A small CTC audio transcriber, trained from scratch: activation relu, widths [192].
Rows from block 4 of a small CTC audio transcriber, named by matrix and row number. Each number is 500 + 50 x the weight over its row's rms, rounded and kept within 0 to 999. All counts start at 0. Numbers have three digits each.
Before each channel's rows are labels from the 100 clips, of 14976, where the channel reaches its highest value: "responds to" is what is common among them. Only what is clearly more common there than usual is listed. The data: strings of digits, spoken by a formant synthesiser in many voices. In brackets: how many of the 100.
# c30: last pointwise conv (model.blocks.4.c3.0.weight, 192x192x1), inputs 0-191

responds to: "nine" (67); first digit: nine (48); last digit: one (29)
c30.84:512441501548589459526571512461548571533503463590520643500507466438429562495548509481499419540403543454587500455512553461518455568444482464647519416478450471419486534457519529602575488390446487491564580458592431468552449591496514480503556486485485437435476526518497503516443424547482486483446484481503435443521375447520434520477492468603623542507495510461434471426485514524488505452473563511496527531470527545489506507446559482458461489573560570432541536478497544547499584485474391476474446476463508527539425404433402556483523487469601512529514484499472490488432556508521451509

responds to: "six" (80); reverberation (63); last digit: six (44); clipping (38)
c30.123:507505490479508566461497467450514546497567571453482541514456509638479508590538503428497518396528507448475534471457574529582546537611477446479492533462545511558491526521600473523450463406526521379466545456532518547541617581460484492588529477498558511493466548463536470518574492485467550515445446510497473395593490466526582574526470437601494503551551562504491423470519475504475504501543518534498478491443513592540465536439533494528571550383470436510467522501579466486520518557512564621564487504517609471530452424547511524503527541401565516485530501373505401576472563424569476452

responds to: "three" (100); last digit: three (93); reverberation (84); first digit: three (36)
c30.125:511490546541475572530526491501572515551502662460457492463532481566453515454579517514563475542530569438586563587406484472532524517531488503569552520537437454533497576512470543448594568424493534554473435465533503490494497539550531438523490519507543556545523515425440573490521449468554505464526474420473549483533541507527479599386506497640497468416412523488489472460425619496462437504569463466482415458465483495513543565473499460444446474494613411527449571554504566555556500449502562475454600569469473500515498546488512485583465453517442517579471496508469487391598541543607520486

responds to: "three" (98); last digit: three (97); reverberation (72); first digit: three (63)
c30.95:499404513522535539508563514533454620565509544522481528490449511444492439512543487543518534592470492547535545579414560505559506500436459539470524548570428623462496527549454543440476557453474436531480513620555562487493540508538642534479524478449525490518555455491415497557566547528489516402496493460489369424553559490347471489478515567474482582540508520602456487520424551542547542569438526493423454495473506497451505452464534491543444508528487499498417486561568518491511459522438451484457515440497522573588434503444499518604570460504542500417528549464451502505540509511620519392

responds to: "nine" (60); last digit: nine (40); last digit: one (31)
c30.94:502514549493504527600527530635483533507492515457522500517436585418460522493552532494445521501526495521482444469447479517524458558499443485522543506390495539504434600546532508557513469503556461437523429514585475425526362512503543464582527544474530504492555513593484680466467541455466507527483422437439472508486387433354589542511469492472472546491520556502525441469533489470506537626543537535477481518439466469584556476501566507485565443533443409541525453496469475560514481484517510585379517607481465523480555486567509498449545438460482480544460519457493556469482489395569407481

responds to: "two" (67)
c30.131:532559498535430491496510473524523460473473507472441520434495498578428479418463446504466589587443457558584466524470517516605504552460435492501570525492581435452559470618492540524516499521526434483515435452437459561514498438539470585634484537487554513543584521454572514519524522516469434549408441473552515502448445424454411571461553464479432498587496491557485484562403492455616561474526509449511491529492453536528550365442524576517528578541450533522510477450535559435493532521497540527520483457547518438476518593477465474531442488604563568540437602490563502494544410569541431540

responds to: "nine" (100); first digit: nine (32); last digit: nine (27)
c30.174:417519450473497400452606548505504542429517445409414508598416454505592525504474461539475572521442468358634406518467442479307481503423519460495502530560508520509537417513467491496471593461442528523508431567531468464573548441450514478574493507583527498517509497519486508581533510503472510451424602543448501573529486566524515563462554519539450420441570483438528475501459452451563514546534420433501435470502480568458546459412470548576461513563532501501504504527525526474501495536502503539471498491451440509434572454475498453442459499592545498512508494451547543459545430562536523548

responds to: "five" (97); first digit: five (61); last digit: five (45)
c30.154:527435481493509559572492530538518509496482482503542419438473528517449461472602530492482486433522465488499432390528476551490528531456523584508423532503480496517546652485453447510540467506491551653581477479506428494568503432538428456515459523459481552449485551443487553647497474518425498469526489454568524579546519544433458513444532530487536545533523521547496510508433528498508477486440606504416524414463587426369468530585533525554521458441480526554389523518420498410593481528532554448509518452535552591544595533433469456520448492472437531444553535481471453435588531497496549431

responds to: "five" (56); number of digits: 5 (50)
c30.173:518433479568441472416550582507459537417599443546423519511494511457500481477511484649490496508522494535564522469534520552507459520527463537600440497584568595503470585504417422519593452429574530535459563531509490516573529469529513521563462504386478574561517483523533462598537450451515542487440527491431484486467537554510481523540547656562539469448419436458485453495455571431511524508423492428407500436484460413453415450454458572471446512444562481510400479470468440439509445472496474518520474552451464532524489514485534468498516452401464451410560538531528418492461493437472525448

responds to: number of digits: 5 (40)
c30.23:522428539551570508476602525532517495524479449503489445476590480438480442516490570497530493480519490479598464569610326463415518495543489537527564445478500531373463532518464543470625446576565517574511524483514434466552488514561509493514462497505438463563543534392486383475457504461500495544515561508451560545488406488439494493448463635550476473466447430503478459484455522553515493558454495600538478485569486487463425513571474529534542444518456454546587493441586408528477479543519590473519501529549474571438511530517470467529410501353509483490503524507560541499503467533611505477

responds to: "eight" (73); number of digits: 5 (42)
c30.47:447421477535557501476546547515497498578620470399478623555475475429485483487402521501490449497461489652373522557474540497530422516425461551458497513519544541433467583483424521449524546469513454517440549491436502415453455459461550569493539516489548524539477443543441524513522402493478447476477461529555461555455466509530543460517489544499491558474535482519571578503436506483434471492493538508408462360511504399517513427458500518598510502462545397563511453490491379547498530465538480488514465434550492525432519577554517532454477591493476567483560599506566500451435461412408519502

responds to: "three" (100); first digit: three (76)
c30.53:473412516620464514582510454488475433412542546466619559389581488534523511434555527492539502571515469503453512532507497485455502476459543478570541508437479487534497542453502448467449418647516410479566605556553466430481537520452414554555546574433472566572451461469556465405498518611420479448553440525489459522485480395490505552500555547454517512472479562627466569498511500466495588432500443531537618446563488481506514523510504504470500426518471472477561490433447475489536500518565446488495572449468525488507531500541426525501480420519438399405506441515519476533531506472421560512

responds to: "seven" (100); first digit: seven (55); last digit: seven (50); white noise (31)
c30.109:505455498571515437526557434510513471505519480510477388469570503563587411540402528450564444483520485647504493472551473456520580474517542530510562456448603472469553383472427460524552476529466473502525590403448583500546454487331499536566475543488483489440475466528543500500540504555459512550585500552436533441478420529521463502502540447551508465450572531540446454538515432399506467479577458439473487419526479459576471497454528387557469484549502565487498482482483459534493462496459628445455623494583606581514534545483487577464477482520497518461503544524479466456515527502452445537

responds to: "seven" (73); number of digits: 5 (40); last digit: zero (28); first digit: seven (26)
c30.129:451521458489569439469484506419505476494493476532516562549514547500493445504487568402514547571406488498460535501501594547540370511570527464460457465472480484585442560513539526483508489460594374469406551559482470415472499513523585536524549443459523451451622518451452457564488594437448488448505519487468471536488444536474546463464530595486562549550496441482503440404485484550538493547627465534432464493499529534443441468501514490501608474492480542475572375547382433488481417504597482497483430451555481514548396448418470538514506407488455497523558482442493591519517510492556544485

responds to: "six" (88); number of digits: 5 (46); pink noise (35); white noise (32)
c30.81:516512476419451449447508474436438552537454411556551586435486516445545517529474525553516492432500438486516496418482442522513571477483591599523409525528540501558456477659495501419524422507488514473517444496509490495483455453553545459423475509562591479504486480460510485623465515540586459567501546504528516548483524447514502531498472545464533490487423569528437423558507461450526497465451485541545576377552429476492527462444479380529523452471514510524462481549541600551534456563487511467615384499443537463454519438496614410410509508437392510480525472522505413435479469508569499431

responds to: "five" (76); last digit: five (67); first digit: five (33); last digit: six (29)
c30.40:530516555475495493605536496476533513455482513530473432474512459565542482501493470504497473474414500602475604450529435400510395509491471616428577532527551586504495502552560527491451478490440490519508459499469535430570505525538433557467475532593613539438426548525503459539543449506558463546542512529519523500514576541454536489465439521590511568468506464475517472529459553419523506549501454588444545502473482509412473505463528519586543541415391366546447511546512504490524420600534450519457456427470562452542485438390501427504426558489590455503461555541500566436579551472622502458

responds to: "eight" (100); last digit: eight (88); first digit: eight (40); clipping (34)
c30.107:507532484511537523512486527605472591416481637500514490475572513617520493539417434464490519482461467464553538537465478580513559509557504532551517567494601523580531580459464462528544462587485521442476529431519528472510407544523493512531524486546469571526499440551503515509530533468514412452512502490517463515462603375476432457508556546498499498507502509462555554455533554480480485480447597539393442488552545517555558532650520426505509556428482548485469461577431468636503514503475516571543610510497568521528397606473494577504453476519554482507569610487507464430465500459515571551

responds to: "six" (94); number of digits: 5 (47); pink noise (29); first digit: six (29)
c30.67:580507554523481527574488491526571345514502563554509524468483463454479504558468532474531521525506446442433552543506445499483524578506426504584485421430526515416393498545490481546518484414437496412519500500503547576473481472554523504404454469515445440650489400526539477529406571412576500490487527520498421513420426518562516457555471450395394467488526492562506591508460518541489554471565405486509521436531509472427527543554396566489478511539469404531442504498505523593532511556460531524475443535476540531528508509533526427514531548431481562500478448457610447428499594451524467516

responds to: "two" (80); last digit: two (47); first digit: two (30)
c30.46:497411536485483514460520409540458487474516460579560450492524548534480493420556532423505503515453517524552615452447458494526436495407540485491391519487544485472505491409401518537431505555467503432578508482456551569508517497517444388585485424522495464497555450476496533370459562535468527400556466529529476541499481529525482564508433462543472540510520512438468508479477494458381507482473544499531616437468440485514492597537558503532589495508491502485521644488563513448561549474441505507554516473490470461551464547621546595557519563496469478576510462573672558515500526497417438495

responds to: "nine" (72); number of digits: 5 (58)
c30.134:427519363538484449540553501459526516407570428556467519565494504555569484456565547439557516512409487509446541483487501463463450467412496464473535482493589594469578380557507460559515474364468522517500521473465435517562520533387536495559565406538494507460449524448504439418469485508422513551468456528529483429565543490407530535513508449537512530578474489456588391474483514442494569449470415527524394409474523491522512492428527540436544549452551489548523570465383417504517530608472482510529520515462492462559492517518516574524493486556532478438480403572436512425535538539486469494

responds to: "two" (86); first digit: two (33)
c30.11:539418467448508565467416546479439532515541499505464495526473463441435590443504489473471482480540508465551430462520526483418444464398564474500475457546499553533424434482501584536452502409540500410458521447486548558529574490624507465499456416470547497448396471479474552544498554482444529493464443482520507529490516404476570460495545559538489472555505517457563535485594421528513540570468461423418550546442522443397499493514515463451498545529555441578510477465576481517587561453598613466538450566454509435458481451592535572517513600526484498484474590426587396551575502442527450482

responds to: number of digits: 5 (61); "six" (56); "five" (54)
c30.13:475522437494453471473583537541579537431548479571491476539481532458690527556442493436421478500508472557539580481417468511504406520419544490516577506515512569450505479496488434497484472421506427627553443487442510511507517510498496595485475594549425431492474562493495548473384549555548493497598466550511462467410527506571465423404508498521532466554487507522483489470472507579437485484472434502570506486486396452446418572435469430555542506552603521498454571422481440502508526486511491459550538519477551482447523598414494519419410501450455497520525506398501525495514576469434520487

responds to: "five" (99); last digit: five (88); first digit: five (54); number of digits: 1 (40)
c30.137:417463478493473552476591492481562471538484534562484450517483449563523452486533514452554453539405511460534347316584500488522413572480432500477537543461490448460506447544523528439572465602485533524564502507527546554524538469524527506467581451501526525505553471620469519545606395549609512477423617534485542514510499498502445582550436462546437467454514481507414539460519606527497469533517482509587458525612500474481456426523483451443455474402517484502500466487479520542567439486476516516522507457513524473395427518537474521583474548480481543427475494466458387497461503488587478529

responds to: "three" (97); first digit: three (34)
c30.3:521496583525392476436555502531443477496611496441502433470432492565491513572452473435450491470488496425427498531472465479507479567502535534469422524470421409547522403497508484583448503557454476544515478501620479389415419489445494572469441463476603572514604351502548475556503464520510510479473468434508531396510456432560511504435524447449536452470451527494426517534560453519500569497583473434535548480533458411551421572478555541477455461505655463506496537554504555521580492538448423541506548445452437457500544523528509496547487534467489536472505466495526560452579542484470470420

responds to: "five" (88); last digit: five (49); first digit: five (30)
c30.124:473388537430581550512499497467465523502442377475454510508473506476537527426497540486442513507496497418562403404453525488575518415439477524409628504446467384468442506544418547512534348543557512467557515564522550424524482518519622561473480530537502470435503523477493509500429549578478495463542465429523488461513528559518537473526536525416498471476517520502549497440489542489405482455412542536521532550564549531483517432528491466497437432488517500439381520505489571471518435514542491548479449478519507552427556423558542543525651465418428572475550489421542570478562483477479540489

responds to: "six" (97); last digit: six (42); pink noise (37); first digit: six (36)
c30.149:599531488567408553550405467509480572464485462496487514387490434449470440485496564484489513527497509578496435451583487468486530578484446498449537525537421497444484481506514593451527506496546608422557584497503524595562481575582588490404468566596491497562516481537487411476457560556529452566497564503432441466453522434459609506496442510542516532554505545469442554567495425501462458537508563539592434580493440423432500520509503506445445475443513465475490417556501477581462604558518450540507607517527517424471423466464494456461529487436399507438483448506574525476518564516478470462

responds to: number of digits: 5 (42); last digit: zero (30)
c30.177:588470457490540463508521531472635504493408516502545564500547529524584437494505442453540563494466451444506482466441541563380438524595418455428480531514538451421506491456459534446497522476484524569481511417552460506468492407579487483518485583483510480591580495547417448469509491545519505549462470619537552444563517509460558548419505409462617448477643506506485590543513497454559524576539465457416489508469456456539580511458483520520530492486453478511475535481471544494451447476514400621486555582639504501466445497510543529495519524455440464468427545542538595456526507523500549456

responds to: "five" (92); number of digits: 5 (50); first digit: five (32)
c30.92:551491491521472473593550494540485535516465453638538491502448485542492529407486439535470455480486400579609549543544512625562536498446503472577519434548485490517456587591522493504484430473527507495574477544498537599504480508457478531515528468557460430551462542462481457518526491487445498527498545539501551534502511469392453548492517567500407412539509547538506468512553388533534395472462572468524452496494489530455532481528595567514568476476574469545581441510507363549553471464540467498463595464431523534583587485522426561488540473434615497416530590556470569477492572505475562424

responds to: "seven" (85); white noise (35); first digit: seven (31)
c30.76:430446515509502488447505558509643496618467588513501422460521466456499468516484527508492547459441526509455536507468511525413421434545491526496474470506524449485472426508575567580500505484486497513537497489548536504539518609464520497515477381551444525523368552553622518504534534584484540515557522568504550521582518530521382541523579489486500545547450491416479492455448423425506487437468530505434409552511572538531530587500488584504512523498455418482573482465445405476520539488456637470507467440612468488502470444540592548566576429508506492483495472498550523602552594493455439474